From a checkpoint of a small contrastive audio-text model: encoder moe top_k, text encoder width 256.
Rows from block 5 of the audio encoder of a small contrastive audio-text model, named by matrix and row number. Rows with one number within an expert belong to one neuron, the router's apart. Each number is 500 + 25 x the weight over its row's rms, rounded and kept within 0 to 999. All counts start at 0. Numbers have three digits each.
Before each expert's rows are labels from the 100 clips, of 14848, where the router gives the expert most weight on average: "peak in band" is the frequency band that holds the peak. Only what is clearly more common there than usual is listed. The data: short pieces for a synthesised band: melody, chords, bass and drums. In brackets: how many of the 100.
# router: router (encoder.blocks.5.mlp.router.weight, 8x320, trained with AdamW), inputs 0-159
# up: expert up (encoder.blocks.5.mlp.up, 8x160x320), inputs 0-159
# down: expert down (encoder.blocks.5.mlp.down, 8x320x160, transposed), outputs 0-159

# expert 1
peak in band: 250 to 500 Hz (97)
router.1:485487478495454468475410462459460495456464489489451456448453441478502476494498511469530486486507481489494499482486522493506480508497508500488530512504516497509530537495482511479509491492482502469516495503499489528506493488482457490493499538601610557564600588538574504525494522532483534509515530531479490476488552490528511497485480529501521544506553491488488501487512498511497509512507488469483480498524505459489509485496494487484489455493532509491522506500495501530480487448503502
up.0:527473480519478501507508518470515514460515523508492511465519476472469494497523477523468503519483526491511495489486474517518457491499461502502501497506499499525496469492514526532519494545508502530515528505519446472495478480520544504485482541482461551510498472440463534466470514526497513485470579562480452465503510500495520500446516535490491502472523478520485493493525527535525484501504514492515510525524492519494480523493513516516462516491512518427516482516474490478494490472481519
down.0:518512458463463504494500456518445496514523454531533495494507476526506519552505487488499501483517464522501513523495471507482493478549495519530550505492504520483479546509528533484464499513525470508506470489480504470470468529470551469494514498534509442457481530519432501508497503507517537469487464507499477543470522486476489435455466469514474501481484494533513485501493495507551522509566499511487488514484509536478521508481462499483477512516493497503514505502519459519526468514476491
up.1:439510472496498489532473497493539485501472532493472547450473513540544523492517477485519498548495500504518539521478448509514514541491467474480456491489531499483456528483482484480505482488485520473502474462472478494438485474509488489508497457525483531470488495517458528485498479522505517529520500466495497513473507474447528485459512512485492497526470515514551503542523488481513497477527519447471471490534508506455546563513527514515548507528512522559487481520563517518524545500529467
down.1:522504486496480520460469503522537548494485571519526473488541514519504500484490533448479480489513507543522479488491511463473515448529431465483485470528511517506486488494525501501489527488510490498514512522494525489513532478522444512510463544482531509505495522470467525479510533498464499512518450503495493460494527492496537512539506506520471523500473512471516476519522554503508520550537491473462537518515469520474508475546513494511486505486525531506519503512488474523517472511447490
up.2:526523479510521517515499506505499545486509515502478499492475502504539527493512495521519509529506567517520527471508476511568498536535510476510475523476490490495547505501522488458537493493534439545486525511506509504498485507457523487529522508465495497471506464489508506500497491503547525457494512550495495490568487469490468456509477484508443449506526532533506477507502464500517495495476506491500513505464501455517495489508488538551534526514499465472529512534519526519525516491534529
down.2:480552503478483515478445503489461524537492513540458532506520559468518499501510500478490497481487438524524481477502476510517477504493487477505512506488471507476489521534502487506487444505507473460480550512445555537500484478511545494486495499481456433546483500464496466485506499499487431498470488520519514506512509486528514497508491467456499480509521499525458506490480524475509471464488504476499465570534531526532499527505475529508506530501514475496536536501505519550525498525437533
up.3:505516508486487527512540510503512489510477488492445461520483512500505499523502514516470509459466501549510534495464521468483491549476511525464486525531491498488491494500504501515549510495515461514509469468498491474513461527510507477494550502488507457465517522456491516486504498523474480506497558525534526553541509473510540504527536530478493503551500496527542521462507469534507489508520540498526511560513521467527519537454491484488554438512507497507518495540501494498528505496479483
down.3:525489457500520540487518490506486503518518457479477533459522515502456513446468512511485500495502527460474505524480482512523517542495499540511478473497481512493531524439548534494531438541484527494526525503478545552495477535469513479469500482493511472527522479471502517482510492487466473486515494533507510520490490486513512508572488527538512528499507504487477497523484527506496490463486468510529496493484544468477545508512494497451477493524489494481492550507525506497495486532491544

# expert 3
peak in band: 500 to 1000 Hz (60); 1000 to 2000 Hz (40)
router.3:558544546564542535539519565493543504513495541522487447474487491483482517486490473504494544530485495473541506531488510538523505502505505526477498455457485514482502502507480496513452484491526489500474501531524514525508462506503474526526512473427438489501489473496517528504524536512505496490528513547444522571491498520485518495486534485515487480469492477480542475514464524467453505471505498527479520517505497509513497501513480487468473490477453481532499546502501497483532481502487520
up.0:502489460524453475509452504492485502500559488489492512499553504495497501524459488495519455444519465488485487482497470509520465499495441536530496545520516480526498471483519510472495482506506514531479497506496535529490510504560477532527466535517500528476561486484486476491514477486497536494496490466511497527547512497473500499491487478464469475512524509456468447526487528533487475548473480517545496508450499470524520440512546526502548474498521562480519474536472493506588510529499505
down.0:536516488490491469499502469495490493521458499516489482499475492498531475519516449502512502473432517503469476526518470528461534479512511532477542526467532506518504455523520497509472501501472475479498485498495527480528513541491465491465486513475459511513489488481467490523512480504503525487504487502485503492525584478509479521528498510516488464489461514526460522505536511515498537495529499501500495524492492495520494480488484512512491460501487510495528441505478508507527515541450465
up.1:504536492489476496472489532512522480462515510501478482499470534496457488480439466459492467490510465504542489490522490517463521506479504504513434444496492513490474507474494534498510505495496522458503513472476495517474509568507539500477499482490542494499484522541530505519448552496517503506467494474493509503519502495520512487523568517555490508458494525489490482500497517523525481489511535494481422513531517489461498523498510540488531499511531476514566485516472491488504507517482490
down.1:504514520486526485503499529490519509512500527472477512470505455492524531497561516522481507496526509497478498502502508528506510479535462515461544526481493503504506505485490532487512489496560545550518523527486540472489516511544496477524484523501486524473495546477531510503529473469499474492462470497486500495489492505537467493455536484486492542483521492546525470488453514508572449518472470481547541551499513504487462486539457490510509533511523537527487526513547481520498568481525505
up.2:497456508501494507510486483466490448524501520477506488437439497502512530512497484478465493479464504503474484551492507513486477491529514491519532436503494476471460541544550529526498541518483503505522484494493501504532516511499443535439473491523482480523477484507496518535465545473531500516546499494461519510483501527507517505461518476531515485518506481509538575471537478452495529480500506509495484485502472547526560519487486458492507547508481500516534483490503513531433516517522502
down.2:490558487524544543445521501496483479482502485518485510503502532501510499542507512492496517462509490512483525455475484538496506477504469465500490490516494477499513524500477502506497458505504501470531473479503515484500521531421549497502512484494534509464523551480509525461471471471512517473474493504515523502490489528494535514518482478480513522548526506511485467488494538502503479504486459528509473483486512501475510467479499500478509476488481467493514514545440514488487511492455521
up.3:486536464509434494507468495512531483462498455525485554524488460465488520491508524457510483471437485498460519482460536525482511476496498499516488520520483534560484466495484532506487504525494521521493442525534510498538499505475499437485514485505533489517464480502532491514520519504511487505507494534475485484450544476499528498523477494531484549532494501472483525495497472501493478527515518474458525496495513499483522499537478492510494520497499485498505465569523503554517508517530507
down.3:469480542497486503505539520496516499500508513497566481500469502519502492518503476502505452494473509498442539497518514517500480498490479491532509496518498455479473463531502481508486490527515506455592500506446488481475528459489500467510494502448466453543439535555480525513511494550479460432498527483490501476502476497486482531439505541509504522507491496512536509489501535506504514493522483533515489462527506467498518481526498463454537483499485503503504512472483475560495508540473482

# expert 5
peak in band: 2000 to 4000 Hz (89)
router.5:456466523492483499532535530519475509510540505504485522480514523513487479530497516478485534466479493480524490483478476510506535525450554498534527542546492477515509467491488542474534501462521451497494550518532492485477526475503513486501506446480480461478474473507475474491512483453488449544465500467473505510517483533519504504520491495477481509490505488512544510541506503498530519488491481524511529495482486511539481548538486479535521582517560515510512485495513538499535470491516515
up.0:527478483473497489512505529482496529534524473452494475527500489488518520495508471450495493536506435548507504546466504446517500511517533471476516511496456526497520515495535520486516521489478478505505499538469491498553495494496491479492517535504519445470494538484488534453503475466529489486508500469444455464475537508494508492510512551489475513452533467516527526470450513539453537541441514532497530478516493499560479515460435494543491473509511483500515496482552505478469521485550488
down.0:492559484533504530480512423504521494461548467466526541470525482507504481514500503452478542559496539498503478522509437503486459519556471497515500515472544513473485531494477477485517480477475491510488516490501500485462465439488517510476535484496511464504479505504491538497509543519486511557527507452469493489476484458517515507522483533500512478455564464517469539490514482515506505495499527464488507503507533543487499486470509503545514486529547535470486453517462500494459442452459506
up.1:509498479500459499517481513503520501511523511507497496518502446497519489498476500526463474535476537523479500541487483462492496469535497511479474492488478460449502469518506531496448459508517486521524491503503495512516474559465498513484555534516506527478478496541461480502475525516496478504514484493470472523511446523487503459522525498456526541505470476542503497541517550478572523524511506503499523505499515549451504486485509499485495482512504514479478486476452481523474510507514519
down.1:509481486483511446473507527507480519482496520483541489529533473535525477537471509491501498496506487504469511471521531456497504551508515502511483514491521507511482538505496505458502519482492461501472488522458518489513524481516540495502515534497516514483523507510516558482466481482467538516529468472519531459423506495526528494519553526489525549520502440518477553522492535493467536457504488506446480477450482510528488483541529490502465533483510514471525548502456502525518490504507488
up.2:506451485481530484464496524473508468564517465518488481522503517538538528480504515539425519507518450484530486481452478511522512542537476530495517536501534475444461509476553484485513498515518461529521520520495483505465514506528523478486531493501465526480486501477480509515545519448495499527509523455497512518518504468477454429491492471493479526473489487495500472502461481495513527537464474495542491474490482531503449464502484524488477474481507469501503490542468506497493524506490513
down.2:487436504494518477440520484484472516542515489484516509471513520515477448519486489463506470505518475507475480454480532480484499476547487476561507485513494507549534524490512494473458485535490515510495434487481519522515483503489506503535495512506488526455522526523487487533523468529533480505486488522533515514495476474488505538498466517522498512471566485513527473508489499502460518502442482487500459505477502485463490503515485475509529502465495501457504517467517515493519480464504537
up.3:497507540488485520485497476526464500488518469500520515529540484461491450522508460534437490513473521509473492543524486478520451504456510501489500489516475519531479498484503513497520504492489517500466549541462480571523502499458439511503497504528494515502509486486489497488504508470527500456493509492557589537481483500443474507481504524473496536475496492489494490510537453507521461467494496530511482483531489537493510534515487522522489472481519503490484499483540520489465520446499529
down.3:501497470500535489513504477526478489537577463471479522477499498490471511538482505502524494527537471519491507494490482513488541500477519484516510521556487480495527523492500530521506488485509487553487525510501529541472541518513469552505515504498473444480490461502503463493494495521526461466548517445492526507500539506440499511529515516482521492518493492501481468493470537517541527487508543467487502516494518501457479498500505507504504503496512525518509500507510444512534536520530526

# expert 0
peak in band: 4000 to 8000 Hz (98)
router.0:516488487472467485489522478493481513555510523505507499490501533483520526490503457524501505494489465507469507518486474480544472556541507506498473503468535522490492499521484505454562501537529499467474505523501490528465513439528494492484521512497523486483480507506500458503475475488500511425458504498508474444464521506523513520465472536491512496461499513553496476545492499484543523481530476473481473481491517485503450489493524535496498504550519453514477483526481496494503488528483463
up.3:473459511492486462482498476506517455498491537495472523495479545537527538507531544509469493480522526516492496483468504479524507522512517506467501485460491501509483468492502502515524490490512498480492516477531525502485453542520434510463492484494491485520499494499506523501526553511523515486517504514518491538512510501484554482545490496486521527502517543495493436526541501511486526475493509471498478562482495471512500512483453491491498485472521482453455503485482492494492441527516500
down.3:483524529501496533522507502494495455534520511548449500498516510552522522503495498492460487525496486462489520482471509521477489498499483478497517527513514463513527531492509496514447513504549482438509478461525464463534482554520520500485491498462457542484515503493452517480494508479514492565538488503478480475474528535525478471482516492539510563508489498481507460514540503541462520427514498509510508491527442495441496518502508505492516528514499530490494538531495478499476493473517485
up.4:458530467444534483488484502529509475512518483501560485543500515527480474537447490497516477459526465521472538508535502512491490477510511527461433502463518479531516510519531467485452511501496476464481495540496474520485505505464496517522492534459488496483511474486506488520535517493497555496512462527520506489473443500485450471479485485492519526494511496449495479529501495501448527489469505509511500467457521504513468477508522509534524498523481505488503542488499510517498470498485471
down.4:479500522509500465502500496466569520496518492504523504523495500528487492530508500452476504519520477533521508492541475504477528483502519566535504469534438487506514545498510505505462468551501524512480507511475541521507480524495480504546543461476473538514471499546531537526457474484477518493534492510478508462509509456502500557460507514464480486512487484538516535503484478535522473503465512501493526464541499520503499522509491523511484488479541498485458497489491428576503510515490530
up.5:542535511494501485499488513529515469509504485490518527520524518524517506501505520523466540503472538517522490459529476538518460481467488519509466535464536523517475560479517506494533497508474492510524500545539526531503462506519507487526529515555522511511554516482510482478508473552524497491526507494460485484455493514499493543487472491491498471513528533474501484452523500549503488491524496507479487496489496513469498489481520490504468457495502522512494466484541540513494519502492464
down.5:465484501495508509528501486488490468571531474487511511448497496497522483459476499462533516501557476510508478509510510526488457535512484497518478527507478506525450514509514500515498489507538499497490515495535506536496499487503500510518491515532520499498469527503461492516507480512509537479489543536455486500459508452493520496506472492465521532476505515484525511458477537506524496500474489498549514507546507499497521525468491478525449521512529509524476498480494515502475466526468495
up.6:514459509560510475441475508503508466518508498491491501523506492494480489522476478491482474521532483513506440504514516529495505506491497520525460506506432499568448535528483497499476496527523494523482510500522522534493477514518524497490493513471483507453568516491527440490509516480520516541499505529482502475489490523516471525542495513509463496516501484515508547495473507484482472471481478501547496492512508551490523545489529498476464525457516440474459505529518452506534470490492469
down.6:495513511516469512492527501557487533525512511474485493508523515499515503522497465494576525490482472516481546554497524543499446518501539492518497507536510472511463528554533463507535501522505503526541509511519522481498477490483515529499468474520516555464500515536468516495500481478524490474451517481546552482482525521498451541464442455537526542499511493481490498505492464523508510457474521504511504517502488500513506523531494509493486529491491458494505474488516489465511501517520534

# expert 7
peak in band: 500 to 1000 Hz (59); 1000 to 2000 Hz (41)
router.7:554534499531532531485517503492493467501470485500544502524530499514481513451534551485502492471494512512442492486517538509499507464485470513512490519486518483507468522505511459536492459510495517525506487495506473446488506480483551513477483510428488512514470490483540567517506516534503526494548506456516512477474505514514494552521452496501460465533490458479456484522511526498516502542501489511509484478542496514468540479467529474467523526475519535477507490520513473468496498548519535
up.3:503450486497467453481528464515526503486483532559485497520503525487510503514465524482518476537538533522515510527536524529516504511501524511514498470498523501498468533482509530474492523490503494516482476491486496496522533512549513531495554548518501501526509502473481522480516512474519541502524440541487535502511474487517533496484492529469471473509494540563505441531504515505514502514461524504490502553503524423482549501530494490514456481527513528479503503493490541501492517464485506
down.3:467488492472546471473504547509490452476503508500498490519480506484493470493439478502519504484458447453456513495487542527520517511552471509483534470503482523485471499523497512482494491481531517509485469490551479492523494482493504493524497493514471525505495523578522511500508507527489478493473501505465506540472500482531520505544537488539532494480481434494514516420532479516531474529529510496520474453473506465486517479488499507521559511474471541464536451506477520483447495508533491
up.4:476489552473517500517483445508499547501504473498482485475503544486538481491503503475521500500513457483493543452488514484528482538500536471509489498484514490512501493498507508489470463475479511540579507500512506490510518554514495485511516446517485520530507504530481527487483463492517494544486497555486491495535461507511470493514530500516542484488544492482523472462485472487509492522520502470465511525506487523471477494501522495481475457536482484498472488529508524505476496528446492
down.4:510510487515484544508493563450496474483498498524501474482529498479483522473513486506539526518557481499455495488470495523521502479461509463484481472479520465464502488505522554440502487515489498517513547502518532492470509519538526533499482472470522502489546519493535519493484452449477487478524507485506481502542451469507442550461485462482493499509553488506488528481481557557485521503499493494482511531510485536486511472514528484469498489524510520505487503518474552556469509496493489
up.5:460480476520491504491535512486469485470467526535487500504465476486485480507492500541481491470433487469481477500510543477509519468549538454479429518455523512462502512478486521450530456514500507485455532545509512518490491536533538523496509560490488481482481544521518480519522502540498505494480486564462526496512470450509504509542507515455507516468541527496505525491524515479507461489507518518510499503487433462490501535498518507499468520526444507516479493508478462482509496471520485
down.5:486519557525513542502491509482500501498458546532496509515471474543440545482545513545514504511495502502500492520465488490511516485480485523503453504471498502504504483508524505526485517510505471485446457474497502511499463519498494489532476490501528483482512461511471475487490503488520482480505468476506498547502515514532514467536508475486521559527503510541508476509446545536435478482484494499523511485502488487522485515527492514542542490481525473497512450505463531519467496467497469
up.6:465516497485511575476466491491481486510511493516477489494501479503531496518478521463475530477463509532549502473488512516530476517492517457486439545510458464503479532462447511486523528474507495490486492553510506509467462492486449535522518503485515465537494493456469477489479474504520505543514496528476505556489544464524503488474523477477545508506547503538470554507488503514460516499465461458479536502511507517508502517547526516536529475530503494505458492535495500538478471474486556
down.6:495538489512505489520502508476494501520455498512492503463517497518513503535462494511463511488513554516517483479499519483486525471504554490465493528508496486484550464509496519481506494467477455497434492482492474532533497498541544508447450470505510528506532484480491476532524516503532529477525449481507508517481476528515527476455514499530539464538493522526502496486470471491500503435493507467470470510520506464503465484489487486469497543498499513497525537530491525464524486471507486

# expert 6
peak in band: 2000 to 4000 Hz (95)
router.6:426438473476488484522509507533534508473517541491504485548497509531496517512475477489515511490529507523551513460524508489501519508497481429500512501554499461491542497479512489476543496465491475503516505494491487537506489491506486498498508453514492493465472478465473462438500489540478439534500487541498478471527470479483493472523526484495505523539504520518469538489535533487467488470478528484527487543487520506527520470555516512480466500477489516496473488521477527481494528517470524
up.3:499445469445505539469502471514521488461514509464535519512461516482492529483508484479496485511511477524527530479484493507485527497515527446477437512525489495495529484452459478538525499482472529504467511535518529548521525513502501505483492496497499559533473518508493501549531469534476554489490518456538478492538502507506525507515500488504481489478528483545533530529487452525539485518476490508507485465482521446440525496457505515516513495470481524487499515491545537491508478464513462
down.3:480546502519518508491481488533511504478557513498498459456517478477489484483482501517481489500502522477510512476479498492486474511492504494430484500472517490508499494516487512483538505479459505509483486500501509471499542460453504484486496500463498501516512511510527516513523459548505518461484509491475504478508474481501470534494453498527510530480491506455485475481456518440512505490456526470484474533520535482504526527521502514485467498514520509509528526508519548529509495461507512
up.4:509519505508520483510566504505522507536502488485471465492469478454538531514497481534558530540509510520451463497489475494534573545530455499535517487526548474498499470449495468516508512537534494480483475526508525461515501511521482486495466533478475513480511474526475508544488559479437506492467471502501500514480516489478453521494534454513469521481471514480502525517491480521488512531496463501525470543489492519491526470511522494492492515498485506490462510510549520547484522495516507
down.4:480501505498460498552503524531512517548522484493499483504469487554465498525512507469551530456479503501477516500519494488512558514449520531497480497443517475477477484468483514465519526474500481555512546507504526424483548496568512539479491498479498538500490491498504471505470493507494526484477524466528483532547549539496523545528504547497488478539489550505530519529495526507492483532554480498509518532532498522488498502524507482492498507453479453521505534511501529537496495479501532
up.5:470504484482516497503517480511521504462514471478463525530499480485482481527482459535461489477499538488469500472487521510514541516520507550525487485525539507492456507515507465519513494454511513500521512524476515530490500475507511463469455496493559468492517542544447502481474505548437445507473556524536436499503513511518508535542543506490500505491500504505530534473497520491456513479521462465523509523505525487480480523475483538497525534469536499482501531504514486482538494473508486
down.5:531521508534531502553465523461509511503513509505518509479511506488497470545463500524453499500481512484484486495531459522540475482491475430491496489511494519504521541479491495517570452531500511486496521456510473507482520450478498507539520494546474503449485489493469535523511460478517489505542501464502449501518552500476542512478504482468528481471487531481490498488514502544535539515509537535493465507508489454519508501506528510476514477525475506482514501507537496506513492553539486
up.6:489537444505523530500509475493518475492504461448486520506507481492513491519543509544465469481466500523481515491508503471452468543485512507520475491486541479520492521513562536501498488559492486491484476517483510474516540506507485491471500496546522478495518459527542473531507487525535551505484517500508504507487545504507508462460501511559451508490493539480486455465520508513503501548495494506512506507478528526491498471529542533503504506451511460468502506450458479495565484500528553
down.6:494507488490508522460534498513499491493494514485524518495504522537561488504511500460505508457478516500510446493522513477587538499513525453510493516475473467505482465474471530514487523502521478546551506511464497482487455460492506550528534521521510512492511500515478517468508484514489502510532512492495491498480496507541498475514517485474502504466490534527453488535530482475525488469516457510472514501471514522533501503499481504528463486531477563483475487498449512471511484496496501

# expert 4
peak in band: 250 to 500 Hz (45)
router.4:511495488463497508459463501471564482505416467497490492502491539489511526557535461491514532483496434495511508518496484487479464510508485490491474495497471492457483497493491515464495498510537527480491475529534492533484499549488502511527520518510509514516467508482492482521513482476449501478510495528484534516480514533533520525498512509501489536460500524526505528500506476466517456498518478478476501507507473517442485513504479520516456491504493501546438526469556516553535514490475447
up.3:511527484506525450523527526504505487496497501485522513485513474496485500484482499517498476502536537528478554468538472518529509479543513471463466529512479517484496533478517484489489531528517488523522462491469509479485535491492489492474479520539486569555453476561484517489536488507476504482500549501474475539489488537542508545492517553466518539509473521488485518522485512543520530495501522486506463478498518527503514539522521476536478491501492563491502482526524513493520516468503504
down.3:498470550461494486459489537535477499500489459522479545521454520523492490489497499482494471515478504499486481511477519475520490501501491503470541525487510534523544486483509486499514519483558460521455525511443462504518537470452478481481463527485534512534522524540529498481481535481548495531486510492487516498450488524487505490500488528518479476480466501499490506515495497510494481514504485476483531524487482489493532548462520517516524465508524518536548574513480476495494529450492532
up.4:452557562532562502494475518481507520475511522471452462534490513441505484489499527501505498444480525505495493520521528509509470522489519518509530498522506487505482455478516513530507473503496507511508491504486492528481492509444513496508498489553547514473490553456464526535468512498497505502525489517505518485500508486481491512501511535527524509458493499499510513534510464493498482500505510464505586532475518519505499565506531477462463497505470528491499544478520497489511500495441510
down.4:524481525464511477534458532446496484528465513509518463535500468504427499519489516524488506510513548527541482502486509496497497533486483489483510556518541503542453458530482508511485474545495469507508507508484464496445503514520516548494428489488461533476486461497479495563463490512523542499491509500515480515506527498483505497528517510505478502506465470527505494507496474462512567497466492527512537537467483498503472495475510477486535480462499485541493511491469457535491485494495525
up.5:499528492532506480500529525495506482482523473528497528521536471493462453499548504468509489509465516501511488508434498517513517538548518509474509496515495513498493481525494495509497523485499478510461521509524500518461542548471505511473489504487524470501504463530466466489497502524491522458493431564525458528523492489461502502493513478511444453480504562501519556499506516528513540530471519514513474533473540488528505469502516448485486520506510477469504496489458458489523456512488512
down.5:481492508496492489476523469524506532510511512470445543529527439534470499490504478465549489500463488506525514498457493487506490490549466548500538492474530480485501465473503483481502485482518500560493493508482495506517518498519498470444517497498496505495514501516472477507503470490512535470506505490460496507505502533486491511525459465506535491496493479502506522475498516511496466529475532472508495516500496495507500511528521495498488462485463538498492518504508495537496493486482534
up.6:495450495549547470513505499499523485484491469480525546491540433487527529504498505494475498508532513504437446512524477496459502475526447498519533489479492512477509509501508528477502494535540521473567509500524455520504505496478545490506487518499481485492501500479535560488489503504475528482466506529487513554510513503489499498487469467549546477480493533489504474518480529488500509502485467463495522483492487487500520500514541491481505489473470503497481453479507476492507533486500508
down.6:518464473500457535527464504546502527543493464496537480505559503492505481499517491481471509534478515515508481526505521476461479517502491490489520578495520522517493477486450483491513483479499528539504523533466504510505503505502485537442517484495511555531461517518479509483491485499491467479463471497512530545493487515481522511483441462505475538504482504502504523525492496521511496465511492523499468497467514473483550474485479544517511543468500525482520511516529512485535491516505502

# expert 2
peak in band: 4000 to 8000 Hz (98)
router.2:485508475505487444525502458521552476501538506549503500478495499495527497531503525546525468487477535509489496491511485533449480493460487531509482475495480539533485487523528526534484523507509495505479511504520508499524544499490497509507517493547548502514529477505471478463461497449520516474487481477528495469503479510481440470467533485525489539469504544477517461457491497549486483523455482512497473533528513446497517502479479522505485517479457521494491497496505498520547506519497492
up.3:478520529556511481506490542540543521498516499507501508515468497533536525493482494514489513533505458515486466496517547531495459540464504465530546506483492487512484504485521475546523491492526496538535545496506482501443486461492511527478469523482479521468498464471500461459499483480481503499509502507484523501490484503501498510506506493499460486500478471513489487523465506473497488450568506486499504502501509529542547526478467485508517488539487460484476488500523546493540524504524537
down.3:510554486480502482521464500486552501446444539519515516464518463482499498528548513482483516474499471477502517513518531485478511503521477527484498455444480511478520498503498519514490532487455534439498457494484535510534542507501484448523543509473504551473516493468502499487508495538455481516553486493474472501503457535516462561486493510509464508503473469524515516539471485503474535508463538500488544446535509450526514472507501453500474481506485532520505523558486494534528521477542505
up.4:515521509479504489502476502504502455541476511529467484456519488485444521500503526501513477544549491488522491529479564497475528503519506491547471513533493515492520510483491465501505493541475477504537492503537439503506540490472487470502502482476493466507490505520529499522510468485465490530478512518492481467455500496477483504530516513497509528471513565471497455494505529503485476484537477492512499497468500486513490554478510496569483491482547492460523514535466481498476523459523467
down.4:510466536503485486495537459532527482533460474496464500514498460477507510518537557463470475480474533449489518458487470482466453447502518500469514505508494552524466478507496473477505487509537530486510443518468468492437464539479477447477480481521464503541496524490499478514538522492515486479531526529497479482473472462543494447536503454495517513494525480474508507519482475502532456515503550500536468531485476502463488522521469529493518487521514473502526501477482493486512524483507483
up.5:483529543522537500543505496452488471493509481533508489533472529511508490475461501502538472489499483540461501471519511528506472532458513466517489492529491469549494478497530531477514521485458479487477525512532482492462455492548475508513464490497521525470500490485493512490512480520459553532520532533520496508495489469528515500508538486529523500489501538527529451502510525535436496544508484461520509511469482506455521509539559505498445505485490485490515523471477491457494493468484515
down.5:457503497511505469489524472455505478511505517496494463548459478466472512513504479455475487482528525500498495464493545496486494499479536491480521530487494439476467487530499406487446496498521539463466444536529476524523488513517491539510481462526497494495466524472471525461482469492513478508515462487521531501528484510526555551525536450471453505515489471479496499500504487467513479517490487491531529518472479497496498479525474538484544512487524486547492456488487514522493516492495487
up.6:472487507451464519451495507527507501540536472466510470476507510500522494484525516469485511515468495518507486510476483511486512461482501502538509545513541477484536532528488527506458494537447474524496473523484495498508456511519469476544516505520520486463480509490475513483522546468493513489500497509511476484453521493527508537507494525520496529484482475490503516480493556494539528486470472538510489482488482518448504523449509504493507469515502493484494496504502494462491483469544488
down.6:522513472441454437486502502541503474522509521514505469477504482488495445508524492532499497480477512504506484516491502490535476519514502509524489515499457512519501530499491525572443497477463470497482467467468479520519479467483510525506503483539502505516478538506453484489529509520484465504496523499548557504524511457529485530527540521541494493528505481518524524480520453489511530456505527506555483491480493456496533483504488468514474474501461458510489501482491489461486520491511494